A small image classifier, trained from scratch: 6.08M parameters, widths [128, 192, 288].
Rows from block 4 of a small image classifier, named by matrix and row number. Rows with one number belong to one channel. Each number is 128 + 32 x the weight over its row's rms, rounded and kept within 0 to 255. All counts start at 0. Numbers have three digits each.
After each channel's rows are labels from the 100 images, of 14848, where the channel reaches its highest value: "peak on" is the class under the peak. Only what is clearly more common there than usual is listed. The data: rendered solids tumbling over patterned floors. In brackets: how many of the 100.
# convs0: first 3x3 conv (model.blocks.4.convs.0.weight, 192x192x3x3, each kernel summed), inputs 0-95
# convs1: second 3x3 conv (model.blocks.4.convs.1.weight, 192x192x3x3, transposed, each kernel summed), outputs 0-95

convs0.123:114144155136176148091160121125105076050072111111117164145158093138115137105153135065165157111118135102089138097104140116090119092121114087044125148141133119103121152104142102090115099130077125108105135158100073169097142095121118096089094105121119192118102138124062152112108072132187142099
convs1.123:123162145081060130102096093120120129138165084108165110094128122160136173175096093085162134157126104151150135118153132130155098163132153107117085123104072110107166115097092064087145083134169155105176124061100107150084174202128173140109095116094120047113121092102121188167120128151126139143
peak on: dodecahedron (35)

convs0.75:126125150146164175134121135107134127140116120080125151100096138139188157097141118072161070148094085153135141096146080157104082113134092130145119163065111119159106077100136127114140162112081126102128133128211151126154173121087170147148190161132153063154150088084218119057102101159234124172
convs1.75:177126076117163178079103149093134136120134169043134095118142068128117067127158102165096115139068096112112177095191098083160161135128138161085126114158133137056183105163121144103142106096099157154157118141157117127100159153055127083128045071088106165095103094158088138178112116084106104074
peak on: dome (33)

convs0.34:103170137104131104141090170137151076126106110116154135133149121147102100115130086165168129164125105173128087218068114090110061111142101081160141086178163103139040164152087093110159135155139144135125118175105055094076181091157141112116056181089140132086139079140126183099159110097140121153
convs1.34:158196131133046177146129128069172188117139126135164074171028119132108202084120090164084127073131145166185133140116127147109088183166107134103147164156120089125171083141119194120122074100191119184123090150139144117152130127172125117122139118148176181129153141188149081103130176122110136158
peak on: cog (29)

convs0.50:084079169193192146136157127124203119116108164129129111118055161141164090149183152069105135080123192151150151130119102173185177162094102138128121079172126138135087116074169111127174118088059106118084087098104159138171139088146106102165144058099155144133136124151153086155048133129098048117
convs1.50:142155082126090111080106135107119172122079114119148125102191144074162198151121125169145113121178115111114114145119167094092116136168158131131108123128111108115155097072122114107086137152188153117117161134091108141077113155118085156155118127084153130075059095125106151147139110143150103095
peak on: dodecahedron (29)

convs0.16:137147153157108089138102115143121187081140113113112112149111139090052085113087098127151146161108129075105128049125125114103071147122144116109121150164093151118097161131096143083064108133114123111089072118172171106133096110201126116127163115104104154113139123125192139093100077123109154114
convs1.16:125131163160162126148116101117138203086150115099147116131078123095156201179116124188157132115101171133156103136129117168115104072108097127109124117081129131128119076121192133142188126117120126102054107101143185145158205082159114132167153150121167124091140127128187109161130127178097100123
peak on: jack (38)

convs0.178:107098172133129117173156121180146167058137165115152098111128162091140038114121153102093106069185137077171093139137108150174148175077128089098115087093122094157078183179158095092159127117115103082157117115135204133131089097136098083101099108108109123158155196121165157166131087145113094100
convs1.178:098141124152143145108125117109149084118103064087129114104137126111108171133101165161112154132144083158113121101174212129119117120175101156124123139141113139103134080148083143069133094094204161100146118151175038072100078198144154044116103137134145093063072146116147167101162139112109093137
peak on: dodecahedron (31); cube (28)

convs0.57:117097113150066155080074143137136115151180112142151162088094171163148174152146107101103124086147151116134140185121168049116155137142166147188120041127134111131151116170139077136090146161106146153097146122107125090169127112132093137138114125198098157166097167130130146124128172070170161080
convs1.57:087152112126149100117079111110164163090177138115093149165135096095090097173130143177112074127176103118199128151158090069139127133123147095136077152097116103083107047142110164148101100092191154163149075147142076135105124157093154149112067104111154153089134153105138133157149103086106088107
peak on: torus (29)

convs0.86:160147110127098122183147164097129063166154111105124107082131127102128081088156088147167147085116133135061134140035099100110114141117105151040133093133160132149082175193147116123098173077133107119172145034202122094095053126131078120132121158125129131077139116145153109150140083139108115203
convs1.86:080163155101132209179163135078122174102121094134122150130132097143101162136140103159119148158167140168129076093118151127157093146063049167132160119136114155133162107136124092141044106145139135142150033142086100094131139081129116017122126101116139120131154187168112092140139129154071111121
peak on: cog (39); star block (29)

convs0.88:134201149118119151128094169093135185145129178101146138177122152097134129152067142208151193119157143155156127106165100180133140091136188191171102157101072121150098111157134144123155107126146180129136133093101158154175114116049142136145085123144108169128159126097153164110160160101129194114
convs1.88:113076107126155096117135099130100063074105106129115156099105121123125113127092100084114059074135102100068086081154154142114172128147073126063112128131129133168138091077085086113107144110087100105068108132135117151100080120150115122100145133144070080079121058112114183093121153106091093145
peak on: jack (86)

convs0.166:110151098162127072154150157146103110133142096126114118133161091118104096146113124070127123089200173107102123126083097130096083069104125127000141137174092110113086175120099145117091104110124118132118112185114135108171108154072126158119131104120143108097141164136149117110112158092107104116
convs1.166:186119135110176090131116081156086115142115121117097131107104144122120110124146160174142062181138166054122163087156117129093167156115145104038129083076060202093183115104127165107157117164104137108076102124132111137142125130118071164133120123163137133150133093118075134063121123101093163163
peak on: torus (27); chain link (26)

convs0.45:114120126153156131147120112158128145116149122126097110094156110094175159074127182119172088110131196109109125188160109099136154091140060154095067175182111106080061096111170100155135166134096133110071088112121176156153140120054065126093161160161170151141143141188100148062062122082081105105
convs1.45:147165067103147064106098068108136061154082128085143112112115086191105118073089142146153161151060091144091175119148151108122127092142113130133114126050126105102135125137186108080153107101034131132173102150143088088154135204117110128156124112115131133130127057156087166127117103088133175091
peak on: cube (55)

convs0.73:125098199112152059136134145221131165145154138126088117094135119162184133118154114141089084147082107200066174107097179142148130107066138229112130135093088116078053118155078089105144159087105108120092118162118111121128118090172129100091134101127121137153143217154083111142079112103129117148
convs1.73:110156118122087102106128105079104128131121109127151171097137072150169168209135175141043118134102156137086107103139131069125178132121119109122113136138122166128202143130103137159100108103172163102047145154120090122136060110088086199110091121130124143123089077158147118165113116202102133095
peak on: jack (38)

convs0.124:077119078180164092144101109144106102080135148117117107176103100107042123138105091135115105114119106134146096067137144082117079097091086076113162108158097072064128095099139092113105101126133183124131131127162121116137138099219210168140192093148087109133133102182105151138109152123113125128
convs1.124:159142154121170145145136133123160097146110144112135085149150105123166069078104115093125100163049175138145157121143147174123178129129108121158118181095127126139068149115131109130085149078013099098102101183175122091100146104097171094122101147125126089092090136094102139097158105110087061115
peak on: dome (42); bowl (28)

convs0.2:118179068145146144152072132083133120152189156085111159149091124128101145144180123117150147157130115182189112068155176151147080192158132166149075076096120105175123142114129134137124097096114137106131045099118206144162127078066104091149091146073107133078083116106183141157137092161115123136
convs1.2:134093141136109182125101186151120181212109118114099106089080149120189136179128089151205077146123161133160108092054136120104118117072055135152120123157086155141144112177090118170141130134111158131102077117116134127130093113128107112104151150088090172119085158193107175115104109129183125199
peak on: cog (25)

convs0.51:152108146085143158120141144158121179123087087135160073128124115066122103130124133127106085138121177107080105130116066124097110113108104116157097120128098070116088070099118113158141142134109117165129115165118138133088092079140144086159161114120139189075101105158107138092101115127083124105
convs1.51:178178119140084110120130096149165068142150177121100168117148122169116053150118044129149068189165105196113139078133134112155174189101207121184104074145127109110133105154106050176154112127172097152187165123084144128136122143128159157116107172169086177175120137106103119133149109143179101142
peak on: cog (45)

convs0.15:102111198102128140142131118129137161112138141105123117133116120167118135094126112133087125092136057090121136109129128127106062071106200129139086136147124171073051133156155134110155133090120163139115088149103086118107095121105125109132108178064123188138170188116137108191056118146159130132
convs1.15:086147199157145115125145110113141217127117129121109198117079120154162121192121146113078100117153120115094122083159134133121155171190178145127142125157122156074185062091141109125099083078172118145116088091070178091167141172101119165079151140146099135186103080134093152115113111156099101104
peak on: dodecahedron (30)

convs0.158:152122115123144116125114124109182124143107096105122134134139118122134131118090120164161112111130112213054122109140145220147087113094143093127099121198113189121140134167094109093145119175069088125157081147131120112066119133151133116097069142143172151125115128083122158109049108088092172103
convs1.158:165128097114131104127119126121118138150111184139117090099169119138069098167106088098106113107130071118126152206132109037134122107185128083177083121153150108142174106114129071162094117128187097137152076093133139148119069103086124179138087118113159137121133112104138114141130126160189130107
peak on: cog (35)

convs0.44:158148134121088120107172121066108124066173095115159090067131133081117116144165115155145125101082121079116173147093084093122148135058064165098083122098132079126122126214145112140126080130074086123080135129134158122138169117140120204143146163134043134081118098128142106175067136114076136097
convs1.44:066182064134148055124150124176120184121113160158146100135152168132105102189115104124125141106174162169122123133113126136155155088155138107120149120099079128067128092098101173157149132150164082124087163070113143143114114148126162197121103069140152115089113156132115121103205131141095191088
peak on: torus (27)

convs0.177:138104136107117063108087112100132102129203095148117104110081074083091117133128126127096147102139120136080086147127132090164130078087172124140062093163111131109135163159136156080143153089136150119135112091136093111119116190133142128140094130099173090137116156047084162114090143130085081155
convs1.177:111106113109097135171135162084125203092165130175142168111105092149157114133101174137156174092143096131115084167165166117158109119097136141107166145135164098134100146101078145135127101121160098064212145158054202190102169131119177058113149115154139113172115128133112160140082171130136127147
peak on: dodecahedron (44); bumpy ball (26)

convs0.7:131097104138072155144169216158146138163095125149076084148116130122153079112130171123109106089115100079047071123085156108116094142110076199163170116132116090109062183180104134204128103172110081116177127126073102095089158136127083136084091144117122162113145164186158182135098103117088158093
convs1.7:107111131146127117121108098128133129122160102137142141141105136145171128104122197157065108159059221088099123118186110099094166083184160099087109128085151186132193067151164122073158094133097102118162130143089136124160146065095095126088090179088152111141113105082144102125137103127125106124
peak on: star block (39); jack (34)

convs0.148:134083162124091113156134071101128130116146154125107148148110134100106083121101106092138091124220135122096142174114124122154114111106076132076139069173131103130112074178137082082100137109165092161201131143075096113115104130165148137138114082143086073113144236092138146158108118178114109092
convs1.148:114098149148109169148188147113114114144077195106143094127092151125111065100138093137155132134173111120128086089107117154148187112115039185119082102095192139112201086136075056138126080131139038128118112161098172175094155172093122129169134123145130108146099056119101120136106124118116173156
peak on: bumpy ball (65)

convs0.70:131087182113158151112112124101116155097183080152155121120101124193183127154114112199135123153105141137163118139137091183065101051083169091145169134137137096125130121151178114104101132089138109099102102128139160096123072169182127135103123113119057123098143151193146093046114115109160153212
convs1.70:119142170061147103098072094157151111143101110094098090101177100108118129130154145091086111137096079115086071140157125096126225087186079123134174123087126170097136077127180060136161077127121133095147135155097161180118155179169106119065116126077195166164096141126065134111107129107090153146
peak on: torus (61)

convs0.42:122074158135135122138092085152151106122126122142123178033104109107127157157109163108102103135095125088116119183112155055107092143112124187106131138106083169193122112139105164109145149103121101125119140125134148128135084108177124088114154119170126089103107116112138068152104100100070101078
convs1.42:134183151098128098141137148147076104121175170166183181153102141136174098129153080186108140106147128118144172122162157120084143106157103080111128146155096255135138104167119111054120135163179114184097113070120122123062192112091144115118144140145112114205126078143092122115148145095123100130
peak on: cog (45)

convs0.142:123108130120124085092083160139133144121105090133140168113111156106115065086097127162157099102075196100156147102125115110140194095087097125105122149116080087148120112079097118154156158104064085116064129125148158134129101126101106164154196126161136095167125156103134119177147148145099094156
convs1.142:116165112087135089117162097072128147082068137122083064152102110152075044155096109105125095114173124152189108116074066120139106087115186150145066119115144122099125165132153137127174140149141155142113156132163095071090143172134119240166096079089165188095100108078151155160153056116095201108
peak on: tube (49); cylinder (27)

convs0.98:126157136084159136137088132141125112175133131100179125057137108141168105099126091084166107132100134116136145084057170088139064054132095122085136125123142090113056057151131099109141130055098137171104153163158132121118123102149130148120084143109139131160140083133127104093102103118127104152
convs1.98:148171171103107115111124113137104107175173124134143096117173121181097135176077054135088131120163147159152130158089119140091228141145143082139119147135173125170188075141121180152119116151169103101187130099161098123132127135126161141081140119127152207108091108150156113134181103136163114114
peak on: torus (45)

convs0.108:115131155091122196126091100133179133130111165111117204078132151090158128125048137180100149127133058112133112107091156124084084106142175108124152125171159074071122104115126107162164103070089156113079133170099182084106103073094112101113108092098147115145124136159088088069136158168084117179
convs1.108:154099096134118172151108090100178128183131117177209169142137101074151159179120122114137125116190090144144145097156145146096138130183151117108136095063148147065124161116167135117161160138111121131156124174106084109108109150094129200115138098131074108085142171124128153097122107157163124103
peak on: jack (27)

convs0.43:088058144079108146126200160141017102109145085106147121122102171148142148086121094094104157062111103126109122151136143094129095111112066133171147131144136122093113118126153147111158117237131168112163118135096074140087152132162095088121158157127199115128112131154122166134084118147141119113
convs1.43:094122140115165079114109078151098120108107130107145101123128126098130095121079098125135110136089140132163189086142087116133140107110115145101106088084126160089161146116123147134148119132134073148255126135059165109160150114090124090192108147133132129109184123115083145146059137098129145144
peak on: star block (45)

convs0.186:123115142157124129161123087108212151067125108138190120123095119124138155112197106109117122138164073107161103142132111067104110126142130143182117119144095096104121061146114053183144134123099128111124122127084111105099130082134091141112182095134129129181125171145122096089072162112113093149
convs1.186:145106110087136132122157152097078137124136106138115109152141097177103073164072160136105097100150130113047083078114123107125159130156174118074126123149122130045130149150127131097104075108173086195199101095152106173122116183111095155152208122100066145171074105095123144086157093118147084117
peak on: cog (26)

convs0.133:095109106095090090188114111154096110077124162100090121069152106114123182139131142152141075138086131091124079134141109107128159069143150118120150128165079110153166120118158105059123167130137151132139097119101121119127071076105084135129144106157118113084123153175148109145119150061072176120
convs1.133:116147124101112092125118068111122134140082116151081185133181101131072136169126140084090113157147090064076087123122133132101089133154063084151125094135083150088138124105130073132134133062116074121078138074152130152140114163155073098087108138136144082207129123109076118075078054112144143143
peak on: torus (46)

convs0.157:165122125121120141162146132091077125179093123112101107078133067154109169133113125114164126130124131094129150128130121171123098128084121088141164146146128159124060135090050120084154142120118123131058114125166158093150145168090130077133155108138056136136110117115087107104095082145085112200
convs1.157:068123118106156175143136098089125066113150138151142139149106135112102146106114175094084138100127110137118174083168115125075142089138113101119135092067064128143179086104132144146151110155125141115097105145152150151162109181138098041123185146074113113171160125083157117164115130146137120074
peak on: octahedron (26)

convs0.96:151107148109127098140122126139148101120108202147080103105196165044094071124106124135145089165092083118138088155084092072168125085153142094158081109124167111175092140217128142132147126114088147108126128110178117149108142167127124126199148168094078137107148118154136077116086104121107088183
convs1.96:089058087148132098132114140117131134115121125120123161125083139175103125060087122125152221126130124108144109198212128147115122227126142119121132106092111121115113113119106122111085135113182101147147077136106053105100160192107143034058134076133100127112064157101149138157102113080114125090
peak on: cube frame (26)

convs0.68:135079096097087082125098093076167107098173124062127080070135126062127134127123129139192175168125054118110116173115108112138126130117124150112165195108111203169115139142118156112115144088122155111078133153118154111109064113142136156083124137154157110103086130080092074091069124144126125153
convs1.68:116132134149082102113159097108124144117123161168111149121103120109139161183099092131127131063182130154095096090158186121127119195073171123118160050138160131127116129139081137139118074179184107135120054153095153074151101132137132075115185141165077153123118088216147065088094143121109152119
peak on: octahedron (27)

convs0.141:089147168067124178095166096156167099050087139131153098132096127156149077118096142057115088119042106102090134169092134112154104136144122146142163123146155151110054113196045123166088144105108118077118093152151130100119111117180178072132145058106139102110127168214134166072108095087128088134
convs1.141:169081138137105096129082090189119133116086081111136076158113117103150168149075103124102172168109143121131130101136155118151146174126181136110092086116093123078081097072172158086125133158144140140158029151126106106168111169095022079122124094103113132130133122109133104164089108059112126129
peak on: star block (33)

convs0.40:102096077068077120116119172171131182173137136083138156151152147073074115144176123165132054099077086153148175167111174101171138148138136075129109130116115107080048114103126063135110130120106139142136117138126084123102136121147110118104108112131060130116149107189085157119085109135156133123
convs1.40:093103134183127101113116060059107062134152077084115141119172130205161110126065161104150120166129103128161093112183120119115150150168185096135110124115110083046126118167094180089103167122197137102116165101108092107086183194107111142080109119152090134108118146057123072169108118097135150138
peak on: tube (29)

convs0.126:066135134154151131137168149152108144186139157113131054104151143142140164151137196100164126130151114176095164119135110148104126182125192076177068061166159135107089064080144116093147109083087157130125099085072139149163208080156107149144069112109091174088163119110094123183151129120117095116
convs1.126:161107147118124112131119135108114148089143089123136144106114095131155208142103131181130095107169082152059125078112168110095115061178112102075169168109111138136167135113106162128171096077150162125166085125091183096109068177108115196138080157199111122076114140149137168078119112110088061114
peak on: cube frame (42)

convs0.105:122066148132121131109091105126117111122127148102174129112118111060077108109124145118072114136080214073058142199061096155098138072108136118084121104145097174091038158099155114147144150151166109106108120168109140126087073188101161109125124121092145161065134123133115115176145093153128102085
convs1.105:080073076161091122150083105103098073078101128148076126104090123172143110126154091088119131146097103123116105102149115062151094159131203129049097136141172077125150119123123181160124159159118166143140169149159114130168110123121142129139139101086089158199063052107179113143142104063091085136
peak on: bumpy ball (38)

convs0.137:099152136096116100135117114101090038126132178138116109031096116132200051113082101155145160126070075131122138126142095103133112114097148120130140111134140069106127105062114111093120138130087131124122171104182133123117104074158147082144136156160111100055136167038114130128120141147115139114
convs1.137:115094142104124149174131127161160198119126129129100197174128162114128144122111124161094160122102135198144101145133152158124108155109138093147171111123120156144169098138183127154103074146160121163155124056119086174118111124126137127175179156130082127175111112164110108169119133147131106152
peak on: star block (29)

convs0.140:128163122043090144126111105118157151141035113094111150125165132138161114121051075096128082120214140099164150154062171134156099044065087217096174125166122128126143123125141073170120150094122115130133097146126085141116125107164129174100146123105094082183138103102115112106158116213093153124
convs1.140:102124148098086173159107126141122072154173176136107064181123178138141066094131146112168130107160113138151134116164108141166215160147044104173114143044196179136193195124148102100148127131160125164132109131156163143109086147113105143122129215144149084186149134095160167140184119134154172155
peak on: disc (28)

convs0.94:076140073138087125113116081155194132139068200143103148069132102079068090118112135159140097105088125098099144147074138131152131095140122146166138165132117085118109145101131159095146118086102133111134121154209094146146090060189090096140156145057060181095140191171106162055104114123124162109
convs1.94:127101185133102137195068159124161124163154157121107091131133087178178168163103120047141145111109163172090171075165133133095157059117092126114148095161160155112145142141146118115147159119152158060122098094079101156075153105167124143182139151136094074084170165146112105100052133115129124059
peak on: jack (81)

convs0.31:120138110165144163107142219163181108105173112094149109167116127097133182188136099084181190132113149196140158172218115197096118114131168139112137138163166129102110097134115117156105059183146169134185111121104142118191152118161114150104108099146137137068118176141135121156157154110106153115
convs1.31:070127105119114128165108086127125086134091124149093106127149101132096150056147125119106079122156135079067114110106098118114185093093064112132135091126128118070165154161108044104076132060123126074095095140095205119115113106142090040117139093126119122129115130181139133141157153152099102149
peak on: cog (34)

convs0.104:077109146078067162142164134122120119125085154116105083074102160122085144124096118098165114110176140121126119090110109050095134112155131135157092118163155106084100167148109111135131133151133109156093119033143156090057135117155156093162127142091103097124114156120090174112093135125076079114
convs1.104:161125137111141138108115155114122138111147143076183119132111134079148141102112169085113194092132112137129142170176097185140155123159155087180146096183149103107147109092157113179119144101141113159062110110147161086124109135121122138056110142160100131162092107112167097119123130159123103101
peak on: jack (34)